{
  "n_mels": 64,
  "objective": "epsilon",
  "cond_dim": 256,
  "targets": ["number of sounds"],
  "num_classes": 3,
  "widths": [64, 128, 128],
  "blocks_per_level": 1,
  "init": "xavier_uniform",
  "lr": 0.0029,
  "beta2": 0.999,
  "lr_schedule": "cosine",
  "final_lr_fraction": 0.05
}
Rows from block 6, named by matrix and row number. Rows with one number belong to one channel. Each number is 500 + 50 x the weight over its row's rms, rounded and kept within 0 to 999. All counts start at 0. Numbers have three digits each. After the name is the row's rms in percent of the matrix's.
# convs0: first 3x3 conv (model.decb.0.0.convs.0.weight, 128x256x3x3, standardized in use), inputs 0-8, a 3x3 kernel for each
# convs1: second 3x3 conv (model.decb.0.0.convs.1.weight, 128x128x3x3, standardized in use, transposed), outputs 0-7, a 3x3 kernel for each
convs0.31 103:425484526404492485514611542429562529426533476454531490476521479516547527513545522499493476455474543470549612492480517511526508435424459446503502480530486535542500482463462522470457537507484425430504401304420421396458524560561479563588502571609
convs1.31 105:565438408568530474562414502522470426521507485476471466463466440444539477447498436483429482475422481477431498534427498475404437492406517454411505594482477509490459488527492463528525505520474499477546441374451533433475
convs0.32 098:489473509514547528470481527482529486524499449571479434565543479559522508498486525550535413553507446583556518454387468561515506637523491535544540546496497574536519495453450496455463506493458483455456467438431464416458497526548491486480476509474
convs1.32 099:491451468564584539486458487509541535555562515523507518511474494503594541442518493500502488544515522510500485429479489502567408493488484441546496419600448470502476456455553541647507513525503492564555503541530560594557
convs0.33 106:513448451500539516470513499507469549545489572554510518468532593494512570530496504503456427471488491471569490470468513445515574418418437489414531502436580481476567470537540490570564507541536474512587533576592529545520488453446454383390509463449
convs1.33 103:454534552478429518462579509505484491497516447470490528499405513518528384417567471513586483538532584554564488458560475580395532518577482508495514518522487461518574484506538470663484555401538457611488448488539505468451
convs0.34 101:455454504508473471508504480499559443683654463628610491544465445632511423527553560565480497580449538404533488478516526485514526477463482520503571450379471415357493263228461251059341303228395465434477461448467536555518484465465437418459434402489
convs1.34 102:444518453445516458502528470484515510509563496482459524496538594576596443531526497524502495505470527518473528537542456515529506496521500514526559529528462491528511544432595494364515504417502424494471434504481402502567
convs0.35 102:524566527500537545516567544508490524501515493494560515411440479474507490501483493490417460464529529460567507520502499574517497474542577500488485476457408485485473485464496474491514500483497596525467589486465604538474527531511519444467462464459
convs1.35 095:490448456522423495476432480498405527481467498464536510514499496552518503507568463544582564517534502524524517468501553488416546479478507478485498565573614502426462470537504494403476482526509413413429479424435505509487
convs0.36 104:460489477457433379555622578550435552526498523503491533531537505485533500464507481461511506552559533513487512425387488334347435447512538445552505412438456469437497497506469514481450515474466450485530527574552568596518540597520436527541429437478
convs1.36 098:545493519490470487491477527529501459498457508492551521540478493520497508518411529518539517470495496488503500512456482536559514478466530554503468486397474481551521501532517495515485457558582504543504549526509436423405
convs0.37 106:408352492549558546484596482508510542552554506492474482450547516476493469474468486510501466556515492483463502484503525469460482506493506486505532468440498490452486439406484448462491527568515504497488524512524494459478574657547542578501529564499
convs1.37 095:525462456477479457446457545488586413498547463511486496471593492515534489522321481505489473495467464552535530517522515496598524492584463449362364494415451493536501497554408478412462462460452511614507478536533478375406
convs0.38 100:520537565494529520468496503472461427459365484461471489512535451529546565456522523480427446474524550432460550461511547579550464482447444473517535449555487449599548517518497562588572523564537492624555540626528582616533553557527549494471461362396
convs1.38 104:479407460450435486450399421585541516581540505517455472513498510573590573450462394538498497548525493528502506510520508529609533461472410470445454483533539491384447551438523525423499548615544523596506522557468544577529
convs0.39 104:571519496495550617469443483518526461468634505477613494447469558472514618481487593475546521460453485455373507397437503628561375346508675486532481475598561512606539455502536475510553491474508407420503523591576571630559441378420480374411580454400
convs1.39 101:549523484465532524477453471480524503425557563544498509556512430524523496495468498461482508547557514493485539536491537498528491509491527567532518434489563482452490492498440450483510558501476509457544529520522466480580
convs0.40 101:469250488522389540590545608528500522513477480505447432488576520474492497485474490512550485506557475534499470467479537524497448448507533527467486529429504472402476484420456514523493514567513510502497507511522527497502556647602524646586493523492
convs1.40 091:525459510489440456480426480522458514465415496543501493448540510490553510546597538466469484503471488554510549531453537519464550488491436508676500514604483402358448511699486520605477472549536515545446468473491501540504
convs0.41 102:581615524564576503510565543538494572504448596503464536482528467512578450487585503493489461423420443461446554528480470457489517559544499509329504524321537514350541478469513464496527464452529565464424522435428484480475576527510545573523518511502
convs1.41 103:522540523517563530492474450486428479508446493509418506613657500510505388545541472485473483474454453457444454534535568432483496460501476510456538486437468472453467491461501506645505506452537485412468441434509464502464
convs0.42 104:534564553495556508486533544548458489531477501510436488502492501532491502534507507481389417518409466516468518528510506486472503462500505527466488500451483496428469540530526525508538487486510491543552464512534483489480508536521542562532547583560
convs1.42 106:437429475476431497435472460485451536478445424466587493516562473578507476511596475560531507636608505569538514459429535526601535512556539365318507499479575483520477492547493522485536436411465527510501549588478549535511
convs0.43 099:405458491424512502441379433529506423536408382447327438552463497347332494385383521572540373568611469496581489518537429514504489469471558457482475416459467360414413499480461533522492506509506534621489531617522546574530523509514532512481567546503
convs1.43 101:420454502433470541432555503435379478455485526526543504497371409493383505563509544514464408537502434552532491471620564580671521490521543436559521500621511435478469527516536523574502456537573486554533460518393513516453
convs0.44 103:474472510434436509448459520589517465521606511403609550513511498517585531488548510410646546500578525580473464529529497473476490480462508551491509567486470533548503507501492488477490480493502473444459471466511534520508521515515461463543475504527
convs1.44 120:440474515516445507507505501528420555484441509535536461512588523472594548467547407546625536498585530514523571474617450490474592537398520518528526515410492458557500461381529518378460497568499470561450490513563524488518
convs0.45 106:459478500483506476418450410504536546579486486556492493567518462602568466517496488565451468544500497597541499487450464425495545450486510515446524540450509553473504493509500470482466454487477600708584607630539513585576551454420536502434520486445
convs1.45 107:465503465438503438434478495514615424551550421531519442599552524533512472473411549552548485526497453551517466511568489553447510407443500467535498553448443463522458483540531485547499448606526471527437555516577503540406
convs0.46 105:456452448518473451505535528476507504500516507493481467508483501502462493492453456530571548498536513460483499500521530453483486517502491567497503582467493508439455507463459495443461498466492535517526427340430388374474476495496568590521570560530
convs1.46 110:475518522544483447503455512464469547521556441485472517442563564527409420510468482503505514503524510525515527505458515512370502500487470338548603547502443463514482457532578572533439529460508450475543615484459542541532
convs0.47 103:573553487507535528449567557430563584398577624359502565511516565561513575513487546538595478544554510581539465505503432512543552501538511467481537432400448417412464493477513509488522515468520568558494487393375467437422526542535513553510516526485
convs1.47 099:524576496519479456449511548487439450528508423513507544519444514490530475498484447522506418505506424511518495463404527453465546490582432446576413514481525423502493427554557517497436456457424509531521488514626467553514
convs0.48 101:482517536442501488541583560477521551447427544474466473449424517452415508480494525480475552449504470464527444280441647576643589654508382479519550409449510426437532478537491496568528503571499477577567459500536357372494500450464465446458558626552
convs1.48 108:488448499518432487489418490450455436510478452478409486465398502508469608537591582516523539551557555525528557519485475477497466439543527485464484548557505557376519485459545457529543527560451511461476455461504483522533
convs0.49 105:540476475499521521538594545474547481481551534537563490460485587468482588473498564462475508452445480436448489491465460367534634517555527481555526448490492496508468522531489513539514511528519620648530661683565474405457495419447476416472421367462
convs1.49 112:450587499505501512537424537487559447571475446489476557507508564460392568513492495511515477496496501522514513481423544495511512559548528399498517510605458509373519503561530509598506519452504446481521462509556555554490
convs0.50 106:514472479556558520527613508477476511465449489512473510521433432513497473478491498519531495499444472535508527453499511534459440526531481482487496429500473471529484452461517421410461407395476537519513519548497556549496545587574617599545593610543
convs1.50 100:434461464452458494533530626485522486482501466555522562452433490500481539483407479528529521571584559514496495505450525522600548571516526508590562457499459469459444488486459533570495526393458510503524435433459466363413
convs0.51 104:481481534458467541474463504467559483517511461515501441503563544428461556423449542555498501532458529465503525553497440526580545426416516473526539462508471560560451518474485502495505495519518509454463444405481505620618514407478518513532527571560
convs1.51 103:498491518515536491491496499530470543398449517555443611478568487456408499477494561502538545512585505532599536519534529465527464494564516504466450431512484476495511518544421427454606510542493489400489584648579511579539
convs0.52 097:477509517524555527513567518475506509458485526477504556514537492509541495495506505515407534485443500484544488496494465467481521498508486540507523482449516486473533401434521367399505445441489492500494477469475513504485501533532476537510529488516
convs1.52 090:495533532506574588501526580537476507552534507472486526459525495469399427474443553541537521576532545538486508498402499513369520488516509511513554514484589504564520517427459543388472462426439464442400487356423501473429
convs0.53 104:509581552464562512485568505545523469512452471421463494500471492449476477460514505423503424471511474553445524432475478664535343390423471441340415379250382495428487497510542473501524548518526523474495521470521474514533577662589478591543460544505
convs1.53 111:471427432533512494490387462514419477461394436494421479495591468475528415396459468533506553507428500551519529531557571542496514459421512467457484468548486527535465520519523485474561462627522484444485430319394469480419
convs0.54 104:449440501563572584472497519505482457527462470505493482510483550440492491488522483511513534497515586464493530511450472551465551527439495504508466550524494538524501490486522505464478491470475461475479413402411395395426542566532579521555489464523
convs1.54 095:515505458517483507517557552468431499403389415461508562537614427502499534464469469468497532510514539467456477533600525448316455493522488424463491526516517466427459503450476485465467496499563508442486539564547509515486
convs0.55 107:505511508493484528497477467541568492514558524523535478445476481482476481550588543507455506534482484491474510604582434506441435587515476481515490472521482498513449513504526514512508493486502410379503421392449428420450486469520456448487511524514
convs1.55 116:479439514522551519517524492450387491383514469482537475405411534522430468493390473479475492482470476484492482428403465524440439543473463422469517395410472386409509436299489533541535489504523457485527499486514476412470
convs0.56 104:526504433492530475496557577481523450484551447516571530500475552482432525478474521508519472550609509554577473467510542541515444514528610490543541460456473522468455501438454472464455509485494485478479308297458361406484548580514529544529471486506
convs1.56 095:459487490488424559475464447515509486533386541548522480442495515506495479527548479539532573505525534542487507493375535521595458523474539462499527589535522480527536539562498548532487519446517464432572532557439523459501
convs0.57 084:548555559484477487435438453453444413425394389425471433455475488493487454502511470432445470400432453409443464458455486514500512539506473619595548562536491592531496496499474530544522467466457422441453433417424504504475463459470447437476451476461
convs1.57 089:493470505484469494479428442571582601506519541553585575484492477534542499469469434455440454486480484497486489467484476530522500374295300536480494555508529539550577508474536396379491467430520467491471503524489568577565
convs0.58 107:477350421510375449464344453484508482445341427438262339538521476513466474518441495532503589505516539496576569484501499555543493477489540531466556494389491459439511458393467453426465505515536496539493520529463549564521604654585557580491560509448
convs1.58 103:531594468522500444483415527539567394523522511483463559541551486497514515483529476460525452475508483507477515487418582482490551548603468497495449530513559562546561432479447524486502576491474586505554568489510466476400
convs0.59 106:476492489532540500578575518512647507580712527553701524529495503498503525518529513514485480438511544477504522470485482454436441527535539511651486567726511499626515471464483484485475507477459460433447472438483477490528554504422586518513551536518
convs1.59 113:525531558458500528434464469530686544542616541553600496559515493547472467467414440512495542479522523495490504477429455489566495482417441539606479521516446501525479541418559442528576435477534531494575545511553525523505
convs0.60 085:565573523551550538495520476486513447478521522492512496509545535457516534489502467466435536448431499478465496530489501513542537461420448510450500499479495488457488499514506509523531486530512491506500491522518448497521491461504545543562548568540
convs1.60 095:486370511476423505504392512553530555509489551537484495488620493524479520510490473479464470480453481492459473477611487560657605511571486472425448521379472493487498483547520549488507477459509526485511502556482457474542
convs0.61 096:583563520482468462460506493452429535449390534473446534502440498441422562483505524447492536467464523507453502516508466429510521503541531518568562504493546495518545504578558567632578507564525473459479414401461443434441488462469568606491524557455
convs1.61 094:493434471493368430448482505474440481473475509488501548426412420592608540512533477459424492466461529442427505441461454516491565486559460491513498444411426544543440499434448555520520480447464493493540479421426481423452
convs0.62 102:452465492511547527420437492396474597359475556394434500542586556486582554518542502484419524531446474516480456495454499551532489463494562446413486523518532544456499478521495471540522541540524538518456506513505509511484448524536475553518571602518
convs1.62 106:506383482555429524542491526477489528455427521486494555484436507479467486508423518444498492472517495483548529509493484512507499555557503510437536470433566559420560451492533537563511475485510520533498404471425475531498
convs0.63 092:494515504480485472539526475465450510487414517470459480474516622474525587479521514621625447608738459525650528549532472509536529510507474499529496499511490531495488525555519514531527477463499442430475415355425408424507468452457506460454524509510
convs1.63 103:516526529483447456512496520443456447458490501503495509517606504508613387442478532545503503482537591591503558482483514526572487554369473504551517485382531505504528540488484502610492511492509470448502491567485477541446
convs0.64 100:427448489517518549522544575534511473545570504534494476501465496529505533440470514546479455574478522526529547433396423539469406511517544442464456491465465480511477495451451463418431481443457554588555490551528523582561530591572520600580483518541
convs1.64 101:577552484555528531559549546469465449493429494469364467401575420316479505346462451577571517593545501619602535499461534464462450558524502533516498578634547475571447519446528482480461511455516488556506481573487495522482
convs0.65 096:576601541483468479526502501495498468544465473501452476470415501625571503661625458492362502474427510444519521552588522411486514606507414540503542458399507389384465471470494476539537485500535500466461490487494534544536481466464542540514523562536
convs1.65 094:505561497526562523526556520539578587471499551480471528544550537396514477413580456446495450480471438518515484506474433536459493595568521488364428470541463494482474498533452459492504482491515522512543509514555546695524
convs0.66 096:391398354469469476583510576454552487513515455503457430574496499446402530402410487550446558509456520544461540437535505552556534504493482545552433583623469567598472534563515497567563486538497431479544421481591411429539462432466468458488447416443
convs1.66 080:575529521532491527437398437431407492472454497531537590498472452498555480501619602457464453485441489524500497481506454474479429497458450548575552523556488454546424460452506526456535504408463587576570557539515501594608
convs0.67 110:482523513500483458552530488502595579515560590486503533506553559498552573486486534449605473509619456601561485514504500477521518496449481525526516507533497461480476508526520511546544497511522490482538432411529412442529477433429441406453470507505
convs1.67 119:487452516481550516582521499568518529505541436440450586522486560436483480471442493593579512561592555585625564566527470446432539551628489535502508417493495614369496535460536399618432514325503522493478542403520510618462
convs0.68 106:466478454494499462560547519513496506523523498478437440476510509525516514499474481494490462444465531464487499467489525449477482490524526459489482490490480501423460432436494498506512542570507482518527470509496480493511636644516596600506583546449
convs1.68 093:470609511483587510437493467561456549487497539496518443456539494443536496499477489483475486539522509541486517524325468469372463508513462511460528506501490499515508499280448528515550477616520485274367452369418490541549
convs0.69 090:501486490562571547510518496448394448419428431491464514546552483442466513363437500404476500441569494455571510460465458532510448525562547542618480475523409483532437544506525571526510505493491512511473460469492494495516517485408487417403495435409
convs1.69 082:472492507497519526506497502500450501557530521521565503428452460423489504515516498481427471461416449483475477546509526508491452515466528588607546509529518490432462487544538493421496546469469646551528485511442498467477
convs0.70 088:516471455502455458439440400493555487504565486519559454624497498534464477537513484432529462474510507512516506519542513486452450435450545553613560575598547614612552499477437510521460483485457554603518500502467501549464534509476517533491497498521
convs1.70 068:527591551507556526451474486489502503454527503512538509524475491601546563594520537494469489476456478463441475481484486555557559490504509448454503506492506446428430543418476536477469551477455480445512537448445556546517
convs0.71 101:489444509522530559518593519507456493482437525503473552493511520464521518482546514490489487469404509500484505493502477492491507502486504509533512495443480526428487473392482470352433495414456498495503486487483491497497495485528504482545501499506
convs1.71 087:544499505562578523525563504502545535453508464525475476463576502492496484497419527502500540521517545533521515519490501567531573517521499500539527557668568503613526515626504512505524508538516483511511578537530511527518
convs0.72 102:483488513510533542495521532511482519536504480442412464516485488523461441528477497602582535528552548508583514525521510481479483476491499530458556505435553478411519486488534492478533515448509466515523474535503508546496502532520510574557520564530
convs1.72 089:516600504525646535481610516520483475482470476477443477505594488510551499427530539526568526508572521492519494491404480503261497527550568451545536491421454542604544476395531541350500512497564484483437521520503504448472
convs0.73 103:472458478481521525559591548523512495491464453507475434496487487533521536495462468572592612452531510452492475512504489581495467475469479553492513550510508513479472511475473481474417469472462394342402406343394440419458494536485516520508538535543
convs1.73 097:494473504491461458486492484405466472477566501470509536515672520498594570488435480510486497490481485505496484514609551548486518486459476369445477436430486467526511520463502437406479506515478593629534442568551505583487
convs0.74 100:442435428418446433542519509462478428509569476467497512417451539341417544397496579428443472520569569445447574414500523479489435555524455479401425551410440498392410548561519572537512511517480473429448539521467549501476415402407448435456514535508
convs1.74 095:532513518514494497491399455465400450472416503520456543490410482484364488535517462523540529552566563529559539490517535563489446609538501486472515487493454538456460526477537497421470516466482561569547441383433517479493
convs0.75 096:521540538462477528525578546487385479472386411506430437410463531470492509531524483519538425442509457519495530579526504366425620572532450503379433535426464528481497507574502548594495520534465446372444502523519536559527472512556450508536471549560
convs1.75 080:516495504473405470509443510456453437488432533469484512468442481549418434506473510447464457445460449445473498474517460533544559470543479551542555472470544505545518507603536473502457460485509521506514437467469514455435
convs0.76 100:510571571538576614509521526500509499500472495475407452458491509467486510449449485477483515503525520515525504513575560542563535498536553505486521516485537547504527502518539488426486470446470503471466543586518535551528493560535539629579529612585
convs1.76 102:492464489522509470570507537478395546490363483468438529470550505503424451448398491494489468524512485506488486440746549514597513435427482544526478441551511482469498486567489499691499521580499491472482515493482520446523
convs0.77 103:503527515428432432514557541540506514508447507512434484565554480499506476469452511451447457473248450492325497511494494510494479490537531479535514466441466498436449472475495469470492492471467518496512502523542542561516558644562561635541520541480
convs1.77 097:493455490513443468512505557480514521509533546486491498510520523474539452563500491516526527500478482510424499524479483509410450502580482458468535512471490549510478501566500530573509508595545504485477546451517509551447
convs0.78 101:470522578509547589493520536494539488532529505477465458478523573460529552485531509478525526454509537473437458500476475518534525482495531501487486471444499496485522521500525472438489465459483460488442550577490530532521418437454465515463506562506
convs1.78 099:520591481528465523495528497430457482484357572496392522539578488581477514545490508517522493508469494562523536590696575506570533498473483470462482534409453524405538470501470441482513481519492539539512472511501480485478
convs0.79 103:492517555435508521520567520475514512523498458541516449463519597425474599448487551449405451401420496403536527537546490626504402472472533563532491528536507519517487495531522523546539513520512473558548621704560556601544507455478496413487486446504
convs1.79 097:533504510453556499547529480561510528433487540446506460424503527481503485483551436504516532554652555508442483554473548441707484525396564507535497463543481517502471490464439573522631474548464525556484466568500490473578
convs0.80 101:453462518473493510463497504479519496536571499518546440543534501563571553490494520477448425472456479453482508514509531480487486405477519500472466550462488565468506421403504373408520453482525477406442435416494471428469461395476429390480497546569
convs1.80 102:522437446436493514463514491467491517544570561484443466420525453579682640500604527520542537478455443487453450475507491549648533459420467524495523466426493476399416514478471522439520485527496456517538544446379528480524
convs0.81 102:553516547488483497462499485495541476488492451532539510440437561458434532499474507501421491446413524441501532359555694431581634581497361462513542495495481494525473514519504528526518486491524535490395408399492491565544497502498480427502475456487
convs1.81 115:491415508511460509519465476512365482528405483572530527445341491463438518549529504493492492503507489477483474433397494461430480531521540524557489542539532544508535489420498484429520475479474483531471494499502507509557
convs0.82 102:526574550486560500480453480474521394406382333500489436541588496522564432534554437495554434504565507474521514518479486509508522567489438467500431397459381442451427497443446486415428499464478495502463483511530553592526519543523497555547510548522
convs1.82 095:553528546534492516540456528484488452479512461392458451467481425489492551425464414420483438389451423513564509505410506510486556533415473541545494497532402466432494527582473564518499472543436492483507520417525488490437
convs0.83 094:574592559505521522505513527522331536503336606464390592541488417534496468567511458569503551464371506435388479519464440330485636575500401507473463483433444508497485514510499515525509518513514510497502498448471518519498480550532464557475463514485
convs1.83 078:480542518498541493525571516512577494517577521479526515499510542457472483536550591424366420444393450486469492412474493502476507498466474451510481508581508488495483535520475508540508472544553475545486488570504479479448
convs0.84 090:469474474429411462479420506506486529514473526501465513498456487509417489528481513514557479565558511557518486510517509442470510471482500365367343389439388409460433501513493507517488526546532457493513436454483466452498466395427449387408418380408
convs1.84 097:474487440524547461517503429547505528477365423425427460546440514589393558530452499493501508483525506465480486517501516463443501487484460486556482441482463512459523560541567389364480466471508562501566504363494553430533
convs0.85 101:460432447527504518566538532501538523574578603476438463461541507482562504481557528540454542489459500550447446454449516547519518547494485479393493512415515435341455444412456466428473508496528549520517485498486424411456522568589549658624505555554
convs1.85 076:532661468542608473552638471429466568463489580361414527478506492508527510524542495483515475506533504526528497572455542451438499511455555423525488485517481468641570482443498484496496492397493510514552493557490459507545
convs0.86 108:512454454478469452583666550508475489512506547499457510500504495520531492490500471534559475538450399570514462496508517497505482467494486509466537512375495522388497476456498476398476462414497513508496513509495524559538529600589564627564524563495
convs1.86 101:489557486474596484506664476547542509533571515460512504510438468549448503402403477524546502545552531507488529525609500525553482506479498539391474467503449530750514514385493514335489486375525522421538508554490479547441
convs0.87 095:489477462537559548504525563549393470535388462551439509561501448571529440528520474516439521456378489517463513543530515455435506504454474559471568516420543512426518494433493470432508522472529583557480553596524576571529538591590500596539494546558
convs1.87 090:493611491490559475534615515489489484567597584538526499418499503562534547573510511461496487448449440475489462597541563525498549547526572450458445500479461457487443509471536525506520509508548493524550511520519490541490
convs0.88 090:496513524509531538514512530381429499345397517419423494452470553477545622491509510475506463509478458517460451462470534468496523481473565494487440490465390522536486528489487560525509522505469557591525472497491364498488442401429451472450459441431
convs1.88 097:541542530506500512437467501506461504532510489526491519454493441533617570469539512515518492523523499542535520486507492475509504476517470424511543441589584444640607449509546467474421510545590462442414516550461543602544
convs0.89 097:529534544525532544490505509476444474511467503480431491532512486545519459510474464519478534435390478476485540517509476509519484520477451512487496531487499504486486505501498513509493506504499498424470437404461482464465484499463478483492411414413
convs1.89 082:553558508685728649521552483454444468417417475519434522510389514466410523479444531533569530539557524483531503501466519528451507536515529497534439480511500483439472513510507491498550515503496529540504557514475540511499
convs0.90 102:460476437541570589557541584514461453506440432527479469448495503486471506503509519515514612442471583472482510525437483576433533562416510526528477511548491510486439531460504491406462501396485360426378332403364447442472499438503669488616625490589
convs1.90 089:466479463520559536547549499437497509432391466504499460479359410543451454499483472498532546472516513460470497442374433484402422470509516502391443521577436503479497467468519512618548473485500447497516547524527510482472
convs0.91 099:484519471433522461477459512501502500510508526516524526553556502517524489486497504483494489499511515495510541465484502527537506528528513507514519485515530485525524436373431420344391482490469539543520492510511470447472497432445494442467484416444
convs1.91 106:530515483544550486549467461586549507559480387535507510510514401486541413519665497515492496520510508512498490562555445483578571612517496580465416554547529507405398508474604543507464509583485421599531374540491437539500
convs0.92 105:574517567484424493492618531483426493527536485493510483463464458516508492552533489459522378483407472556360536485484529574565525505512515482436517514480528553530488527493491476374437485313428446491516493506507465474504494589584483587583476514535
convs1.92 109:488661456486533475541518501524496539454453470490436501491487505532409479541412526469459467548558549511538533462368500503527481480510506434451525483555524555499465537533500544599504549488475457439476543498457551525510
convs0.93 105:580526472538456463555449498465530564495598555495561532490485551493480585540537567628569510531636545483594589511538457427464524513532518454577572469652618461532555485520541506504503503497472490473475455485489409444497436418471464441471535465470
convs1.93 100:490458518505438439476460516488571476481504419542530517505422479498679457456352545627505475578480503547464460522490511509452509514459490481515482504523484608575480490539521542543491513483561511459518479523519505497467
convs0.94 089:551579572511543540517532529457465466518487427519491494520501529500503511514496479451463470467462500431459489524534477518538512530522525546469450526471477492463447550553550552568550546546529480543524552626560526621594451438453435409438433426470
convs1.94 084:466458472494533546460467479525571548527585566556570517553508511543456484528493474509552526527547522511533536528551558454408437570611592471500477514567568518593589532611515485466494594670678419456458448504496466528532
convs0.95 096:609643544531535498567588536457522502471509487455494502498504510468451478556461425558528530579509501508528461537521529426419479440396453534649487529610484479549479489496497508478483507463454524473509541532560538510467459544507473490503453501459
convs1.95 086:492483455499515482509532504489603517471536543525620574506424392615640518541529492506506513477488475468463492504426518502460479523517491435391385500494456502520467505486489483454453475496512441386475446373502463391538
convs0.96 102:464460475506477442530556518477518456483581435504529395582577487630604456410452548461559468562524464562450524526510501603488405529570537512510552472450467433374430475422441442336398490358454519533513482558589488480519480542560422415474453473478
convs1.96 103:520547535527590532507507489478544485570503471516479522503549516562484559497408524564623557456522472485575492555542548473422518496491525498605456479459513492468521605579505494349509517404480501451478568429541511449549
convs0.97 101:589683641558568568521592544529535652538624618566596479438431451522498474575530493544466476551568512585518446531478488448495542497482491531603433492470400500527501491569490536625498505569496460508529510487481454457505502520469521542506462433420
convs1.97 099:473484523445483490520488514499398478563549556527514572412577511534430496539490490507445470488438477494472521503559551500534456494513445490504469509527525520415473487534484471579574549514465491499431480460490509495537
convs0.98 104:557576570572588561585599603457441437474445457498490492482407455415360466431440500454545478481564555451557577440530522421465550510519435535500485515480491501524510494404461517448506525454495464468511468459522442457501474511521511534592515581592
convs1.98 088:486433470517466449540497494517470528581576566544534565479481463536673451488530455562549514556563506497511481495432555463318440520407548514480463521475538475459519530573485477472473488481479540630545493514590573604543
convs0.99 102:451452486544543548564543574494502459489542427491502481477466578469429572471449525534499494480462545472486511678591387485470408288452675484451471499551508523580515490471507521528527550538527681683514410383481442392448461472486507544553547586597
convs1.99 112:506472479506529498485475512516476512419475490514569527507438488530480537555444529500504505495523500503503493475516509479429514507447457540434493331501413484616528519406425490501483492547555538499517569554474512433486
convs0.100 106:440510547424411388538543439436476408482484407498526400543521482524411388498488495498537555493521491522489475502523519642573528512513444531568497541490441483497510511504497540525507498496491421272347562588571539512493537589552564610520540500505
convs1.100 109:533538522539527502502507534482603476493516450528457498476520510469463487543494595526501505502515500502525537552300490449311476508531478510454597496456499526544454494551508530606488503560475444461531433473550489471467
convs0.101 099:434441479472503478555553557468520529543562509498480506484488563455468536451463487504475505518497534465491529515534536653533386466509512533532506501539499511534511498499526521473473543527477455476502449490513531529490493474498483477477484499514
convs1.101 095:521479516549660632500559562579423546452375502557543543488447442484467549448393425487469482486499479458483471490515486441458417461463477559557523428510460541604526522490514445435492533547496506523447558528499473529484
convs0.102 105:492483463454474459452460449544560510527495495487462507581524442460463422375438490521507511454389473515441473505480504515476500478502526444524485457516484528515524478499539444468517477443459498483477521528554537556506547611535566639566552527468
convs1.102 093:483609555491461481556488524489443508504434460503573498521467529532579469528580535547577534518495496553489502428452418504451500491427549477528546509405474510399486482444497472552482488674488473512423478525518532578584
convs0.103 080:501525491498548493490544503562585469564530464522517467572572529576568477508485436482512471495526500535554543506495503545534538489490527497549561463521528506583529496498492534558536541555529422477503482502503484524525502412479497440479546488540
convs1.103 081:464393477435321426476394490564559528602633567585595557438524528526596468495554504438411428395374404427390418469479436497586493468500448543492474571475516504448482477518485474486486487401503427487403479593486468560503
convs0.104 104:588592526605652551532544517526478513470543441460623468426478541606611443556531398461563406485533445469486448511528530458479472542527458570465557549435551510423514512435518508406527504459533489515498582629558522562532507518520389411440456473479
convs1.104 112:470491523496523512515490555585642500530553514375439465544538579485459488394505517510536526508573525497466496510551488456496481397479469550495511505466493478517453515496511528501475510516478490522531489462494443478462
convs0.105 102:444495529528492459550470476513514456473459389481505477539497501552549553498506536528554466548543516542516551483500500630519480483500495474489536462511513434472524608553508602565562557526508493488487511510522502539519494509474511554523472534559
convs1.105 087:498520520547513457490531515558509525542471487511435423523406486549516563504473551537519515517501463529518498555483489454431515554456492538498498432446497560462504456493520513527470498505482514456492519456531508468533
convs0.106 105:429490511509476416558483461491498387496456301529500340550469492557384442521418470520526444521561504546564590520560560437333290609501486487461483477440429477501490447453476497453448530505495442421445422435492409359485565586491601656536503553527
convs1.106 108:512549519468465558437472504539473480467463570470513438508492582499463516527489492542501507499488500530499530501495502542650475512470418466525492568501524473526445525549439482373493490554516513470487582559341449445525
convs0.107 089:518544526490525501537566513446579490490612517464553526379422579401442612442514592438482475498569503596631567510477489546582534537489415491459474456423479477442485477422423488376384515453484507490463502458394472468462459420475542535510590591571
convs1.107 088:471448470537487489511491515535540527470443557539527567473487478459527508590543501575628580530528543525633563459414506458399486559457505456616549608540544486475569506594491523597526503515515513502480477425508533484534
convs0.108 107:484497473487505473546592513393556520435558464484515452591521508592498510574594545397421465442451521498423534512502512502523565508521470555566563471469523512473534488536540434496540464507528506561520471478456534519546585595538543504439523489483
convs1.108 113:508539523522529529472443477488476474458479495529564562488508534497474495494493560480514500497525494473497481547539487477433479483438502436483457482505537539569546492517526475509483447494470563542486485466466481452458
convs0.109 094:468530429453489463456470484399627500574702477574605434544546395620590378584550421465524474548411487483349535540514512543524504480484478483503582413439522434416487414466423434455454449497473538544449534536477512544526498505510402428458491525541
convs1.109 110:437454461473498502430460538475521488498499514449489511535518489512389432558431556466502474427518461488563532444527490437538515434536461537526557512405568492434543512460516436339485502446522508469504468478534493440485
convs0.110 088:486506507531552540509533530504488477479457466487475481552557555530523500489474490529534529518524529489483484501499505533520506516525522491437473488420458524466504498509494518513508533532517488518498560584532507539510615675624612668618525571522
convs1.110 082:469569468534628536501568461492447434434396362502443471426405425466455502458467482505535494518551508532553508470456488464443473501533524440499499516575500480503487532482471495507520471440438520465495535442456569529551
convs0.111 101:562470450515503514436475485510505513409470494464455465506578545474552518512589515564500462570540524533527498495477504510492436513486508510549494469584477464502454527613558594640578561590542435476487516522507538527518492545477568579494548484426
convs1.111 102:464471474444459541562528476470394467511526459504436449492519528445591469536559417427431553408398545452459569505447509489480506446442516539532560493536511513532532513493537556436471503481526451414459483492464445442475
convs0.112 109:490442508453466494510476560490457532524521503517496515482494501518523494512493463489495499469362514471511546507516507537544501498483525518417493468447491453549548457458513446390485477465507478496507477491500479500501553646578574581509548534498
convs1.112 099:517442516499472534464392434457518479501447505487476520448470515422436456433454453508507504557558544523534551526554495478576490485548451497493454511541537526493486466602567481483501501277489523556582521533536466429476
convs0.113 100:524573589485505514553595550547417469448427455461413460397390539469445489566511456446497484427473456501493502450500552493497501513502477527590508548593487481481440479556516532618567523575501506501515510521487505478451501516520527517504495455451
convs1.113 112:513354524488447495503578460496492524505525474511523521465408546529493542538428519479422459465448496399415468473625474501484427488457536517549458531569509528485513517629451509608494483318533458402424523468460546508555